A small image embedding model, trained from scratch.
Model: layers 12, width 192.
Training: muon at rate 0.027, 7000 steps, held-out accuracy 99%.
Data: trained on rendered roads seen from a driver's seat, with toy cars, trees and houses, 36250 training examples.
Rows from block 6, named by matrix and row number. Rows with one number belong to one neuron. Each number is 128 + 24 x the weight over its row's rms, rounded and kept within 0 to 255. All counts start at 0. After the name is the row's rms in percent of the matrix's.
# fc1: MLP up (model.blocks.6.mlp.fc1.weight, 1152x192), inputs 0-63
# fc2: MLP down (model.blocks.6.mlp.fc2.weight, 192x1152, transposed), outputs 0-63
fc1.703 130 [156 128 137 115 143 121 112 119 141  99 149  93 154 116 121 137 131 150 115 141 133 120 118 115 116 107 142  99 124 146 131  94 168 178 117 132 141 112 115 157 160 128 116 141  84 119  85 178 112 128 116 103 127 124 125 167  73 122 120 172 131 110 129  84]
fc2.703 129 [142 125 106 115 173 144 111 139 151 118  71 159  85 145 100 131 130 135 121 123 143  90 112 119 162 121 153 163  94 160 110 138 116 149 132  97 132 144 146 132 182  77 155 162  95 168 150 121 128 119 146 169 119 114 130 115 136 132 152 125 138 122 151 177]
fc1.704 091 [ 93  97 132  97 144 118 145  71 112 128 133 122 177 154  90 167 151 136 122 134 111 135 145  92 133 131 140 145 148  90  98 166  57 148 127 118 107 150 120 106 148 144 120 146 140 157  77 150 131 123 145 144 149 121  94  74 106 131 151 137 105 161 118 148]
fc2.704 083 [180 169 155 106 151 133  82 127 143 127 144 135 135 133 177 117  89 113 144 106  80 111 109 141 125 153 148 159 173 148 109 116 137 140 105 119 151 139 125 126 113  73 148 151 167 133 106 130 125 108 164 108 132 115 158 146 155 123 171  90 135 164 135 116]
fc1.705 144 [102 121 138 129 137 166 120 126 118 147 113 128 118 101  77 134 130 116 141  81 114 125 115 126  99  94 154 123 111 132 153 104 159 110 145 159  87 115  90 137 121 111 145 141  85 162  90 155 120 118 131 113 113 145 151 134 140 145  91 137 108 111 113 133]
fc2.705 131 [147 128  99 107 125 125 111  83 104 138 117 122 126 116 128 158 138 171 146  98 122 171 127  91 108 148 118  86 136 143 165 128 108 154  73 115 106 134 188 102 104 136 130 117 141 125 153 118 120 130 152  97 100 119 177  74 106 138 119 124 132 120  94  92]
fc1.706 128 [131  99 110 117 114 154 136  79 189 140 143  61 141 175  98 128  77 138 143 134 105 148 104 147 132 117 160  86 135 123 126 140 157 153 132 168 120 123 161 177 140 131 106 167 146 101 160 139 136 123 134 131  99 118 136 157 138 114  67 105 148  99 139 107]
fc2.706 130 [119 121 109 125 141 109 101 143  78  80 147 132 109 143 104 184 175 148 129 128 143 136 107 121 125 130 161 120  98 118  76 133 120 101 142 109 183 100 184 101 101 139 133 123 153 142 158 161 146 140  56  95 127 169 150 147 143 113 102 117 153 134 143 117]
fc1.707 132 [111 122 120 198 132 159 125 127 133 141  84  73 103 136 105 140 182 126 122 139 123 110 127 106 132 139 136  92 115 132 124 143 128 129 127 126 113 131 117 137 144 100 125 106 135 162  90 141 158 124 142 108  81 116 127 151 169 144 131 109 119 163 117  92]
fc2.707 129 [139 128 158 127 137 112 122 132 113  98 136 155 138 117 167 161 146 139  87 150 110 124 152 139  92 130 151 131 156 120 174 149 117 103 153 137 135 107  98  99 159 134 114 158 126  72 153 146 122  96 128 170 113 141 134 132 105 121 170 124 136  95 141 136]
fc1.708 084 [180 162 160  96 148 125  97 112 133 138 129 101 138  75 138 125 111 131 130 121 114 122 138 142 100 124 133 118 183 148 157 105 103 167 150 179  81 129 111 116 127  87 140 146 146 130 111 108 101 111 151 128 155  99 115 100 171 166 129 137  90 159  65 145]
fc2.708 092 [ 99 111 102 106  67 160 128 151 179 132 137 149 129 144 173 143 155 142 171  51 102 130 133 105 160 176 127  47 152 112 103 157 145 102 118 131 112 164 126 147 117 139 137 119 149 111 168 125 171 149 152 135 115 148 121 149 112 120  83 120 128 111 145 139]
fc1.709 134 [151  99 136 141 139 145 150  86 149 107 120 138 112 110 166 135 117 112 157 129 146 135 116 150 176 170 162 165 139 110  85 129 192 107 157 105 122 109 131 110 151 121 109 157 143 139 114 114 132 121 119 129 160  75  98 143 141 152 119 144 138 105  97 162]
fc2.709 147 [139 151 154 142 145 167 148 110 138 148 110 136 119 121 115 106 155 127 141  73 110 126 156 139 131  98 102 153  75 150 102 140 109 152 109 110 117 104  86  99 109 178 142 129 137 159 135 136 148 109  89 137 108 195 127 150 111  94 181 105 124 120 139  97]
fc1.710 059 [109 116 130 153 141 127 163 103 181 163 157 186 130 109 113 108  97 146 131 110 116  88 112  86  89 129 127 121  92 128  86 126 160 133 131 152 163 124 151 153 135 131 120 136 174 159 122  96 109 118 163 133 131 133 132 110 132 139  90 133 175 124 137 103]
fc2.710 067 [158 160 174 119 188  94 118 135 113 150 133 111  79 153 151 128 182 130 112 134 138 144 109 144  95 125 155 140 139 133  71 138 131 125 135 114 100 138 141 139 127 135 117 111 111 107 115 125 147 144 160 114 126 142 131 108 153 157 139 150 147 114 123 127]
fc1.711 104 [124 170 118 134 112 109 109  78 134  98 143 110 109  95 103 129 121 125 136 110 118 159  87 166 136 111 128 115 102 135 147  86 125 154 164 147 132 107 148 113 127 139  73 158  86 107 163 118 113 110 166 131 172 125 131 110 130 118  92  82 112 111 143 158]
fc2.711 109 [134 100 119  95 134 112 105 115 133 113 113 125 114 166 128 155 112 159 143  82 123 101 130 108  68 134 153 108 172 114 104 129 126  99 119 136 124 101 121 128 128  70 121 133 126 109 120 144 148 146 117 101 132 179 145 146 114 143 154 140 113 164 141 111]
fc1.712 050 [100  80 138 188 122  97 111 149  87 162 137 167 151 148 121 140 128 164 154 129 120 145 143 140 140 149 105 143  64  99 125  98 153 108 100 131  99 142 101 134 151  99 165 113 134 158  92 177 130 140 153 146 133 116 134 115 113 144 117  99 118  74 121 142]
fc2.712 070 [176 171 137 124 190 158 118 172 136  91 146 124 151  90 164 127 154 144 159  92 136 147 118 131 134 115 129 129 131 110 134 141 150  99 152 128 144 131 138 161 134 114 146  86 100 105 156 147 123 117 159  81 114 119  70 169 124 157 150 129 110 133 136 133]
fc1.713 079 [139 105 139 108 129 159 127 125 115 128 159 126 153 116 138  91 120 138 132 119  93 132 107 163 125 126 182 106 145 120  64 186 108 153 124 102 107 128 111 154 140 152 144 114 126  94  89 165  79 124 172 134 136 130 110 148 116 126 171 136 121 132 151 167]
fc2.713 079 [119 184 138 151 113 103 101 139 116 132 121 138 154 125 110 152 177  90 121 138 129 138 135  85 104 117  94 108 137 103  73 108 132 106 131  71 113 118 166 119  82 147 119 137 149 117 135  99 133 158 133 113 133 172 106 105 125 147 113 139 108  82 122  95]
fc1.714 025 [139 156 137 135 117 119 168  97 135 141 174 108 162 106 137 101 119  78 108 115 107 115 142 169 119 105 151 107 158 128 125 158 166 180 209 135 131 123 103 143 165 105 107 143 154 121 150 112 114 123 142  99 153 108 117 126 149 151  75 167  96 143 102 129]
fc2.714 028 [157  98 104 108  96 118 146 101 114 154 135 138 158 187 161 144 108 123 122 153 136 123  94 104 127 111 111  89 135 106 101 175 119 127  85 127 134 122 149  87 118 160 156 117 125 142  57 162 103  99 146 154 153 119 157 120 147 115 130 132 149 178 148 132]
fc1.715 062 [105 130 140 105  91 151 115 137 132 115  70 148 126 122  78 145 106 135 100 116 140 125 117 106 149 151 107  97 134  99 110 113 159 115 122 133 125 109 126 172 164 138 103 143 137 139 154  78 159 142  87 101 138 124 121 150 140 117 124 142 111 114 139 119]
fc2.715 074 [148 134 102 112 173 103 120 126 151 103 186 126 132 113 148  99 166 166 155 102 149 122 144 129 125 113 132 175 159 123 119 104 118  95 113 136  96 140  73  79 148 145 125 126 156 114 124 126 126  92 156 151 125 152 140 147 108  87  95 156 169 114 107 130]
fc1.716 047 [129 136 160 146 149 141 134 163 140 161  93 166 139 152 131 139  91 157  90 118 128 116 110 106  99 170 104 103 134 126 111 119 132 118 138 111 116 126 137 107 156 109 104 128 118 120 117 165 166  99 127 173 118 111 149 130 166  84 110 115  96 108 141 116]
fc2.716 040 [120 129 100  95 103  98 116 117 121 143 128  99 148  91 158 118 140 150 126 131 131 117 137 162 163 175 161 138 124  97 149  96 123 144 180 179 106 119 149 110 195 171 112 127 137 124 145 131 149 115  89 169 102 193  99 138  88  88  94 120 131 117 114 138]
fc1.717 140 [161 124  91 128 160 164 174 129 149 134 143 144 176 148 139 130 125  90 163 119 123 111 125 120 139 170  99 138 142 111 137 152 153 120 127 123 128 133 112 105  85 121 103 156 113 156 103 117 118 120 111 102 196 135 112  90 104 182 101 153 153 100 131 180]
fc2.717 143 [104  95 136 146 111 138 157 144 119  86 131 107  92 150 151  93  73 116 120  88 123 131 119  89  90 140 157 145 100 156 155 149 140  69 100 132 166 133 120 127 135 119 119 106  89  59 153 104 114 149 154 133 146 143 134 162  88 127 153 141 114 145 108  88]
fc1.718 046 [ 98 165  92  75 160 161 159 127 175 118 160 141 103 118 130  92 136  90  86 136 121 140 119 181 108 138 138  93 144 127 159 194 155  84 140 130 124  79  63 125 142  99 133 104 143 117  93 104 158 138 120 175 159 132 127 161  84 134 130 170 149 109 107 123]
fc2.718 045 [116 145 102 147 137 157 145 123 101 145 159  85 143 118 127 154 147 144 103 153 120 112 120  79 154 109  99 151 112 175  80 105 116 195 140 146 108 112 162 133 156 144 150 130  98 108  90 121 132 158 137 129 116 159 176 115 124 131 128 135  97 142 117 150]
fc1.719 094 [131 144 127 174 145  70 144 139 101 138 137  98 154 117 104  93 119 107 132 129 126  82 156 124 132 105 116 136 160 111 140 149 134 129  84 166 117 103 117 156 147 112 105 118 131  83 133 145 147 121 148 144  93  77 110 141 122 120 153 181 147 130 190  96]
fc2.719 110 [154 139 130 142 124 159 123 125 132 131 105 144 132  95 150 116 109 121 132 145 141 115  74 147 182 142 131 131 160  86 122 136  62 146 154 138  80 109 115 114 108 160 133 148  70 130 142 133  97 127 148 126 156 175 138 107 155 135 103 123 131 149 118 159]
fc1.720 026 [131 144 172 124 118 136 153 166 157 130 121 114 163 105 165 115 130 143 139 102 105 142 109 143 179 126 136 101 154  63  62 144 126 162 145 122 106  79 144 131 158 167 149 140 126 122 150 152 149 120 138  90  81 161 124 125 142  99 122 100 144 152 124 174]
fc2.720 028 [ 96 148 116 139 148 157 122 111 159 139 150 141 133 164  95 115 130 110 161 130 102 135 147 122 135  72 127 156 126 162 113 134 105 115 112 120 103 117  97 101 146 132 141  96  96 166 152 158 108 135 125 110  83 115 169 142 111 121 120 121  94 134 151 129]
fc1.721 073 [158 101 145 156 110 125 175 147 103 128 125 130 160 135 105 116 144 111 143 127 165 118  91 143 114 171 137 128 136 152  74 118 118  91 155 105 134 142 136 126 116 104  98 123 134 129 143 132 167 102 147 177 144 118 120 133 100 127 103 121 135 160 167 112]
fc2.721 082 [126 118 161 132 111 176  90 162 113 135  86 114 100 106 140 141  88 133 154 198 131 136 118 102 168 117 127 164 141 116 105 113 101 143 145 125 131 169 119 122 152 113 121 129 140  65 104 137 127 149 113  86  99 157 156 101 142 144  77 121 127 154 133 134]
fc1.722 126 [120 119 155 130 148 175 123 151 138 121  87 149 104 104 170 158 142 160 150 100 108 135 104 175 129 104 141 119 140  90  97 119 128 144 153 122  94 150 132 109 159 140 153 168 116  90  76 129 130 117 148 102 143  93 168 109 124 134 130  68 112 129  89  96]
fc2.722 125 [ 83 135 157 103 119  96 136 148 102 121 155 130 187 133 109 110 101 154 123 112 150 160 117 162 132  94 180 140 114 131 101 151 135 152 106  76 114 115 155 136 158  93  90 121  84 114 156 112 157 163 129 125 146 153 138 112 147  95 148 159 147 134 151 141]
fc1.723 158 [132 148 108 142 138 131 118 118 141 124  97 107 137  79  89 120 148 104 102 120 120 109 100 117 153 109 154 121 172 130 131 160 121 133 122 122  86 110 150 135 133 140 129 144 113 187 137 120 127  80 175 145 131 154 121 124  89 161 132 116 104 118 100 134]
fc2.723 157 [111  96 132 109 143 136 124 128 149 148 116 135 101 124 155 105 148 138 171 127  79 106 137  94 107 150 159 169 104 131 110 128 122 195 129 157 122 143 145 166  93 112 113 112  93  79 102 145 133 137 126 126 115 111 160 130 146 112 129 107 115 100 205 110]
fc1.724 012 [131 144 123 125 147 130 104 127 145 142  92  98 111 112 135 169 100 195 111  93 139  96 105 138 119 116 143 135 128 120 175 118 182 118 176 179 143 136 152 117 125 121 147 116 148 158  99 153 113 121 133 148 124 130 123  85 144 142 136 112 103 101  90 125]
fc2.724 014 [178 141 121 110 137 146 145 129 141  94 141 145 130 124  85 132 143 134 173  71 161 127 149 130 115 103 103 186 105 158 147 139 119 144  72 129 124 112 121 129 137 118 120 129 108 106 139 138 145 165 147 123 146 112 150 127 137 159 134 128 111  96 167 121]
fc1.725 096 [117 139 133 117 133 162 124 138 142 156  81  97  96  83  59 148 109 149 204 144 149 133 114 136 153 150 111 122 136 134 124  96 107 118 162 109 125 126 140  86 122 116 124 144 186 117 143 128 150 118 111 117 136 140 125 155 107 123 125 140 128 123 144  95]
fc2.725 098 [119 133 144 125 111 104 131 120 110 103 195 118 109 119 117 161 141 141 117 157 137 136 159 121  99 120 119  98 112 149 116 114 117  94 135 161 126 104 147 158 122 125 139 114 119 183 177  88  84 123 121 124 130 167 124 156 137 139 155 137 170 104 138 136]
fc1.726 113 [148 102 119  90 131 145 129 129 132 106  99 156 121 109 154 148 122 152 139 106 122 130 123 134 145 138 160 119 132 146 133 131 105 124 127  89 134 134 116 160 129 111 159 119  98 179 133 127 170 115 129 178 120  81 144 144 101 117 160 152 128 118 124 139]
fc2.726 117 [136 161 132 145 122 119 124 125 106 127 105 114  81 146 161  67 147 149 136 133 134 121 128 104 171 121 156 140  72  98 165 139 115 136 141 155 129 129 122 108 126 173 140 126  95 127 126 105 105 149 156 101 135 134 180 119 129  98 118 151 119 111 184 148]
fc1.727 028 [141 134 148 127 162 164 165 127 168 118 113 181 153 108 138 107 107 102 129 141 100 155 137 119 147 129 152 144  98 141  92 106 129  89 124 110 106 170  72 145 156 126 134 143 135 141 133 186 149  98 160 111  89 172 133 128 146 105 146 119 109 132 182 140]
fc2.727 033 [109 137 129 118 143 155 110  89 116  89 149 137 152 160 125  96 121 153 114 152  80 122 128 113 134 111  69 126 160 156 134 151 150  94 133 107 136 117 141 127 164 138 129 128 142 145 151 123 130 138 138 135 118 153 131 124 109 127 125 112 165  88  95 126]
fc1.728 130 [143 127 144 180 127 148 127 151 149 111 144 135 147 133 155 117  87 165 166 143 122 101 109 100 139 148 130 118 104 113 139 147 170 146 124 129 116 154 123 121 135 165 150 137 133 145 125 142 103  91 139 151  97 108 182 167 126 142 117  66 119 141  78  92]
fc2.728 126 [126 146 111 131 127 176 129 141 117 114 119 141 121 133 127 168 133 145 112 126 121 110 115  96 145 144 122 158 133 102 164 191  95 123 108 126  99 129  98 126 138 157 101 119 133  63  96 119  91 136 137 150 116 183 116 144 127 150 163 127 141 108 105  75]
fc1.729 132 [129 136 125 151 154 141  79 173  90 143 107 118 129 103 112 112 105  94 125 107 107 136 111 131 129 115 120 103 140  74 174 141  91 116  91 140 118 111 108 181 108 124 141 155 118 142 151  87  99  86 121 132 104  91 139 134 135 111 128  98 123 106 132 144]
fc2.729 134 [114 109  89 115 135 103 104 143 132 122 142 103 148 131 157 128 143  84 107 115  90 172  94  90 139 101 144 154 113 140 163  83 132 120 136 133 131 136 120 133  75 117 156 129  81 168 111 123 114 122 169 167 152  81  68 142  88 160 147 152 112 156 129 103]
fc1.730 179 [149 122 152 161 103 116 141 101 171 121 139 111 113 118 187 126 102 134 111 154 102 103 143 124 124 107  99 147 146 104 121 144 120 112 141 147 157 158 127 119  99 132 112 159 136 119 154 101 127 120 126 131 130 127 168 137 150  92 127  99  72  68 132 124]
fc2.730 175 [112 104 162 133 134  98 133 134 138 105 140 129 118 194 109 117 154 125 100 136 172 134 112 143 125 114 134  84 152 129 128 141 131 151 162 124 128 135 130 143  92 120 145 122 198 142 138 143 105 149 118 139 140 155 116 129 159 118 143 143 147 143 124 166]
fc1.731 155 [142  91 126 166 149 128 117 150 121 142 155 106 164 148 110 106 137 116 133 130 116 128 159 134 131 141 149 121 115 138  76 114 123 158 133 183 140 138  86 122 127  72 128 129 145 112 134 101 100 119 122 148 170 120 177 130  99 141 113 121 114 161 100  93]
fc2.731 147 [156 158  97 112 147 149 112  94 130 106 148 144 112 115 129 173 123 130 109 147  99 128 143 145  72 155 125 101 128 119  83 128 131 132 103  90 117 105 107 138 172  88  80 125 124 149 117 128 107 144  86 127 124 164 111 145 123 123  89 147  90 130  98 128]
fc1.732 122 [ 96 118  90 134 194 163 144 125 152 159 113 154 132 123 146 118 100 125 110 100 108 168 103  89 144 151 119 114 164 130 154 139 132 122 126 117  88 137 111 130 164 111 138 148 126 134  96 157 174 141 153 136 137 134 122 128  95 135 131 125 130  52 140 123]
fc2.732 107 [155 139 124 156 142 136 101  88 144 176 124 122  94  73 149 143 120 163 151 160 107 108 155 108 170 130 121 116 100 132 113 100  92 154 104 135 135 115 119 146 115 112 165 140 121 106 112 139  83 145 130 102 108 157 149 140 132 171 138  98 161 180 119  97]
fc1.733 193 [136 115 164 152 133 123  99 101 149 167 140 146 140 129  94 108 148 132 107 115 125 131  78 132 144 156 160 107 136 130 111 145 117 149 166 200 148 147 136 142 122 156 171 117 133 110  90 121 136  81  77 111 120 100 163 126 117 125 123  95 124 108 155 133]
fc2.733 178 [169  82 115 121 117 148 111 104 160 132 115 119 121 167 100 142 125 115 167 147 131 157 128 138 133 158 182 109 100 199  97 141 125  97 111 100 121 135 106 148 104 100 146 117 120 164 146 122 150 117 116 130 115 167 117 158 149 148 124 109 101 146 148 180]
fc1.734 055 [124 118 135 158 161 135 113 135  96 142 136 133 114 165 109 109 127 111 122 119 108 119 143 168 116 115 109 145 141  69 145 107  94 126 125 150 134 154  63 142  86 163 166 192 108 158 144 143 134 105 129 108 131 125 112 139 196 123 127 121 160 117  65  99]
fc2.734 062 [ 93 144 113 127 142 130 120 100 155 163 161 111 130 143 106 134 113 109 157  91 108 132 126 110 122 188 139 100  98 123 124 112 173  94  98 122 136 171 160 103 106 109 147 107 166 127 105 119 129 113 175 168 139  97 132  94  98 114 155 136 137  83 169 150]
fc1.735 163 [145 103 105 154  95 171 138 132  78 157 136 166  84 104 120 127 158 111 158 127 111 149 129 118 114 113 116 132 151 187 114 151 169 140 120 164 114 155 107 126 151 138 113 120 133 133  87 138 170 109  92  96 126 153 140 139  78 170 134 139 113 157 104 103]
fc2.735 160 [117 112  92 111 141 105 142 127  99 118 129 141 167  73 127 140 135 122 139 139 128 120 158 112 115 102  77  55  86 109 155 125 112 139 124 111 143 126  71 161 151 105 141 113 153 156 117 146 147 114 150 137 103 164 129 109 112 123 104 124 110 175 119 166]
fc1.736 124 [152 157 138 124 114 103 132 111 143 135  89 113 136 175 137 108 145 161 102 125 102 133 122 108 133 136 136 147 159 117 137 106 131 146 101  91 154 177 143 125 149 113 154 139 191 137 136 139 102 119 129 122 163 147 123 127 140 139 118 127  66 132 156 157]
fc2.736 122 [150 157 123  98 126 117 144 113 146 129  83 106 114  90 142 179 142 130 124 158 145 123 160 151 169 139 144 127 113 131 154 134  93  99 155 115 185 104 114 142 105  95 114 114 180 100 131 116 143 110 132 111 129  70 128 121 134 147 151 149 121 146 128 119]
fc1.737 038 [123 130 156 114 109 121 143 108 138 111 112 111 114 140 144 113 119 155 138 184 125 110 117 119 139 144 143 139 148 150 136  99 149 181  89 134 130 105  87 134 101 142 144 166 133 122 122 172 144 108 106 122 122 128 101  99 122 152 119  88 134  94 117 123]
fc2.737 035 [118 129 129 120 117 120 110 119 107 117 133 119 102 164  83 149 125 122 130  73 139 109 107 107 102 179 134 114  91 168 135 108 130 133 125 147 129  95 108 159 156 120 137 134 104 142 138 122 157 105 170 171 106  78 153 147  90 180  85 132 122 114  95 173]
fc1.738 101 [115  98 138 139 143 144 142 146 117 125 163 179 138  95 138 139 138 122 125 146 125 155 133 108 131 128 123 128 110 179 175  88 131 149 119 173 143 136 107 151 114  81 128 149 143 128 123  80 136 103 125  86 137 118 156 125 123 121 130  97 101 114  54 101]
fc2.738 102 [161  65 126 135 121 134 105 107 115 101 129 158 101 128  99  96 123 109 141  85 106 113  88 158 116 139 173 133 161 118 158 109 146 153 138 154 147 119  85 106  90 128 116 104 148 143 161 149 120 102 146 161 121 168 124 130 123 130 123 142 158 136 137 103]
fc1.739 153 [155 140  81 108 100 103 132 153 134 135  86 161 138 139 115 102 147  98 102 128 112 156 130 126 139 134 147  80 171 103 161 136  96  87 127 116 139 128 133  87 153 141 136 144  89 109 108 139 135 104 142  58 133 106 131 116 134 145 141  89  90 120 170 130]
fc2.739 157 [ 81 124 153 133 100  95 170 133 161 151 143 114 138  91 185 150 148 126 101 106 159 153 134 127 120  99 108 105 132 125 123 141 130 152 119 138 118 121 147 160 162 120 116 132 156 121 147 137  71 127 154 160 167  95 128 140 132 105 144 139 122 132 140 161]
fc1.740 105 [170 135 154 105 145 120 126 100 143 149 148 127 132 144 151 178  85 113 145 105 133 120 144 126 109 108 128 115 137 144 121 106 141 118 118 101 139 132 178 117 135 128 112 141  96 100 126 148 149 107  96 151 107 151 156 151 149  99 125 125 124 107 142  97]
fc2.740 096 [175 170  87 119 107 129  90 150 138 117 132 174 128 138  73 145 196 137  77 115 156 153 108 126 139 154 134 153 124 109 136 155 130 127 111 150 117 113 145 146 145 153 128 151 120 113 136 151 102 116 105 132 121 152  97 162  92 117  94 136 131 167  96 100]
fc1.741 039 [129  95 158 126 110 136 138 129 145 140 111 154 142  64 123 141 143 168 177 135 135 110 102 145 137  99 130 149 152  48 105 130 121  98 126 122 146 136  91 111 133 133 128 163 144 135 124  81  83 100 104 157 124 129 115 101 148 128 136 123 107 150  97 144]
fc2.741 037 [159 117 129  92 148  99 111 168 122 105 125 126 146 115  87 146  94 100  84 132 108  96 144 133  97 137 155 130 166 125 141 120 171 120 138 134  94 151 125 134 128 149 127 168 104 121  80 117 126 153 109 103 136 103 124 104 116 149 114 130 145 126 138 132]
fc1.742 139 [111 143 130 162 183 138 108 168 111 162 135 154 117 136 141 109 108 174 164 110 106  97 120 142 115 131 156 134 128  94 108 184 131  86 159 138 146 133 101 135 123  93  96 127  84  80 129 114 112 112 130  74 155 130 150 121 197 133 118 110 113 113  94 124]
fc2.742 142 [127 181 115 107 163 108 133 147 151 132 110 141 130 127 162 122 110 122 105  79  87 128  97  98 112 111 135 151 107 136 138 135 102 121  76 152 140 136 111 132 102 109 119 122  76 128 113 151 167 119 111 103 116  72 134 134 156 150 113 115 164 121 119 107]
fc1.743 119 [107 136 123 122 169 134 161 148 105 156 121 186 156  97 132 117 141 112 115 147 114 139 100 108  98 145  96 130 126 134 138 135  99 119 153 116 124 160 135 127  86 158 101 164 102 136 124 105 168 129 141 134 123 139 111 134  90 125 134 165 153 173 109 119]
fc2.743 125 [159 104 114  73 155 107 142 127 131 142 151 123 166 122 158 130 139  73 121 144 107 119 128  70 183  79 132  98 115 122 121 110  89 119 135 115 156 107 125 114 137 113 131 125 103 142 124 125 127 147 129 126 167 125 129 138 141 154 142 148 110 106 118 160]
fc1.744 225 [147 141 137  97 136 133 144 116 134 132 168 122 132 155  85 137 183 118 129  94 132 133 159 118 126 140 122 171  79 112 142 166 131 107 139 123 123 151  95 148 109 147 147 138 105 114 106 112  98 121 147 146 116  92 134 153 145 140 143 114  84  95 140 119]
fc2.744 200 [125 185 117 111 103 136 123 129 126 142 132 150 125 120 119 135 132 144 136 131 108 134 135 110 127  91 126 111 142 147  90 132 116 134  86 169 148 136  93 125 100 137 127 129 160 126 141 140  96 119 135 154 134 143 125 116 180  80 142 124 131 115 133 112]
fc1.745 075 [148 116 128 122  93 145 184 130 170 134 147 105 154 160 119 101 120 122 120 137 164 130 120 159 183 125  95 152 147 110 142 100 107 159 169 111 117 106 114 128 120 138 116  92 120  97 125 130 107  83 169 107  95 116 128 125 127 115 133 136 106 105 127 107]
fc2.745 085 [143 197 160 136 131 158  84 132 139 110 141 133 121 137 116 167 124 162 145 105 153 115 137 147  73 108 125 181 151 108 134 156 114  92 108 147 120  55 130 102 128  93 138 136 110 168 109 116 175  82 133 115 131 186 132 142 102 130 139 152 146  84 105 138]
fc1.746 115 [129  83 145 161 147  88 134 197  99 102 111 117 130 131 105 115 133 133 167 106 142  88  99 152 101 136 153 124  97 107 124 115 135 124 116 130  74 147 121 133 100 130 130 154 147  81 105 122 111 129 144 144 136 135 103 118  91 134 165 109  85 119 151 137]
fc2.746 126 [103 109 103 142 148 147 123 120  91 133 140 105 118 140 130 106 122 147  95 102 139 143 124 168 171  80 130 162  92 158 133 151 135 129 146 147 123 117 102 108 139 104 126 122 125  84 161 116 146 155 123 129 141 151 106 138 134 123  97 142 121 114 115 120]
fc1.747 181 [104 100 137 133  96 137 133  61 125 188  89 136 148 110 108 138 123 150 136  99 131 103 126  86 125 120 102 179 122 147  92 115 133 113 166 110 167 150 130 106  96 126  91 133 127 191 121 101 114 106 130 134 134 160 123 131  99 140 124 150 157 124 143  54]
fc2.747 171 [121 135  91 139 160 148 139 119 122 137 105  97 103 127 109  82 113 155 146 122 116 115 114 130 104 107 116 120 124 131 109 136 122 165 158 137 121 120 165 122 127 101 149 122  91 147 124 124 133 120 139  99 150 146 165 123 153 100 122 134 146 144 195 211]
fc1.748 192 [135 121  94 172 158 122 111 128 131 158 137 108 113 107 125 109 103 104 144 112 136 123 151 135 127 155 103 166 118 143 124 111 141 148 167 106 147 140 136 129 118  75 102 128 151 116  81  76 121 123 128 102 117  88  98 141 125 135 117 116 127 140 142 147]
fc2.748 171 [105  77 187 138 111 104 150 101 132 122 118 129 124 174 198 135 140 132 150 104 139 112 129 176 162 208 160 106 168 130 164 127 101 172  98 143 129 119 120 127 112 106 112 110 119 112 100 157 108 121 139 125 113 100 162 129 132 178 108 126 112 157 103 141]
fc1.749 076 [ 73 110 119 132 124 108 126 126 134 116 123 105 141 152 102 159 144 113 127 127 134 126 134 135 135 127 107 105 163  98 141 142 151 149 125 131 140 118 110 125 137 124 168 167 155 146 156 103 145  71 101 129 102 136 145 102 116 139 109 146 142 138 110 190]
fc2.749 084 [118 132 132 125 105 136 149  84 121 125 116 129 150 132 131  85 101 110 143 109 170 140 140 176 109 133 113 152  94 139 117 142 126 156 115 126 163 148 121  95  98 164 140 102 101 150  99 113 107 159 131  87 103 171 154 164 106 139 117 134 109 130 174 129]
fc1.750 044 [115 119 128  82 165 148 118 124 130 143 140 151 119  98 112 105 137 135 145 125 121 117 158  94 102 161 124 103 119 168 151 164 119 126 122 127 161 140  97 110 135  95  88  72 133  98 148 169 135 131 117 122 105  92 100 174 148 134 101 123 145 120 117 120]
fc2.750 043 [139 123 122 111 129 127 141 124 126 130  75 129 152 190  98 131 137  83 127 166  81 135 105 109 172 166 139 146  89 109 136 133 144 117 113  83 109 121 179 146 139  99 121 141 132  78 126 149 125 129 132 116 137 174 142 123 140 149 110 147 163 118  88 152]
fc1.751 158 [156 125 136 134 184 119 159 135 175 141 169 122 108 108  49 124 135 126 137 107 115 109 159 129 142 108 131 107  81 120 166 148 142 111 101 107 133 118 131  90 137 163 120 117 137 137  80 129 123  85 135 133 131 148 184 152 128 153 128 124 121 104  99  89]
fc2.751 157 [103 158 120 131 136 106 128 152 137 126 110 159 141 170 145 140 128 122 107 173 119 152  94 100  74  94  86  97 109 123 110 133 137  89  88  83 116 133 136 117 104 132 115 138 140 117 173 120 115 145 155 145 105 167  80  66 136 130 101 120 130 143 146 132]
fc1.752 101 [117  80 149 133 135 123 120 142 129 114 112 118 122 146 130  94 126 113  89 147  58 134 113  54 155 100 100 125 133 165 114 126 144 124 183 128  89 174 154 148 125 116 109 163 144  98 136  93 135  97 133 113 135  82 143 157 151 164 149 140 118 131  73 147]
fc2.752 104 [162 140 113 115  90 162 174 160 126 127 112 117 107 143 120 156 136 140 155 129 152 120 132 136 118 117 119 131 139 123 108 140 115 129 111 137 116 127 144  98  81 106 127 118 121 104 116 154 155 137 127 167 112 119 113 102 107 149 134 112 141 154 137 188]
fc1.753 157 [125 132 141 137 140 132 146 147 138 130 143 137  96  89 157  93  96 165 142 154 107 137  98 106 100  83 160 132 136 107 132 133 151 101 163 168 111 112  98 109 141 154 142 107 152 154 123 140 108 108 109 119 153 142 109  97 114 178 152 129 132 155  85 132]
fc2.753 165 [160 143 132 138 158 115 116 145 157 142 141 134 116 108 160 129 130 112 116 135 147 137 124 162 178 136 165 146 114 112 139 133 111 157 127 130 122 148 158 106 132 135 141 130  95 106 127 138 117 135 197 126 118 128 122 126 112 154 158 126  93 145 129 120]
fc1.754 059 [123 145 131 160 133 118 115 135 165 153 132 164 159 141 145 115 125 147 104 140 165 153 102 179 135 121 134 110 112 153 159 153 142 102  91 162 116 123 111  96 151 103 168 116 128 112 144 139 134  86 142 164 116 138 138 131 106 137  79 128 130 152 133 162]
fc2.754 064 [128 118 145 133  78 138 139 112 131 106 148 125 164 132 112 128  96 149 157 134 132 119 122 132 125 143 140  84 117 148 156 117 127  84  99 115 144 133 117 147 147 178 100 100 162 156 107 131 120 170 146 150 108 119 122 153 120 132 148 112 122 154 155 139]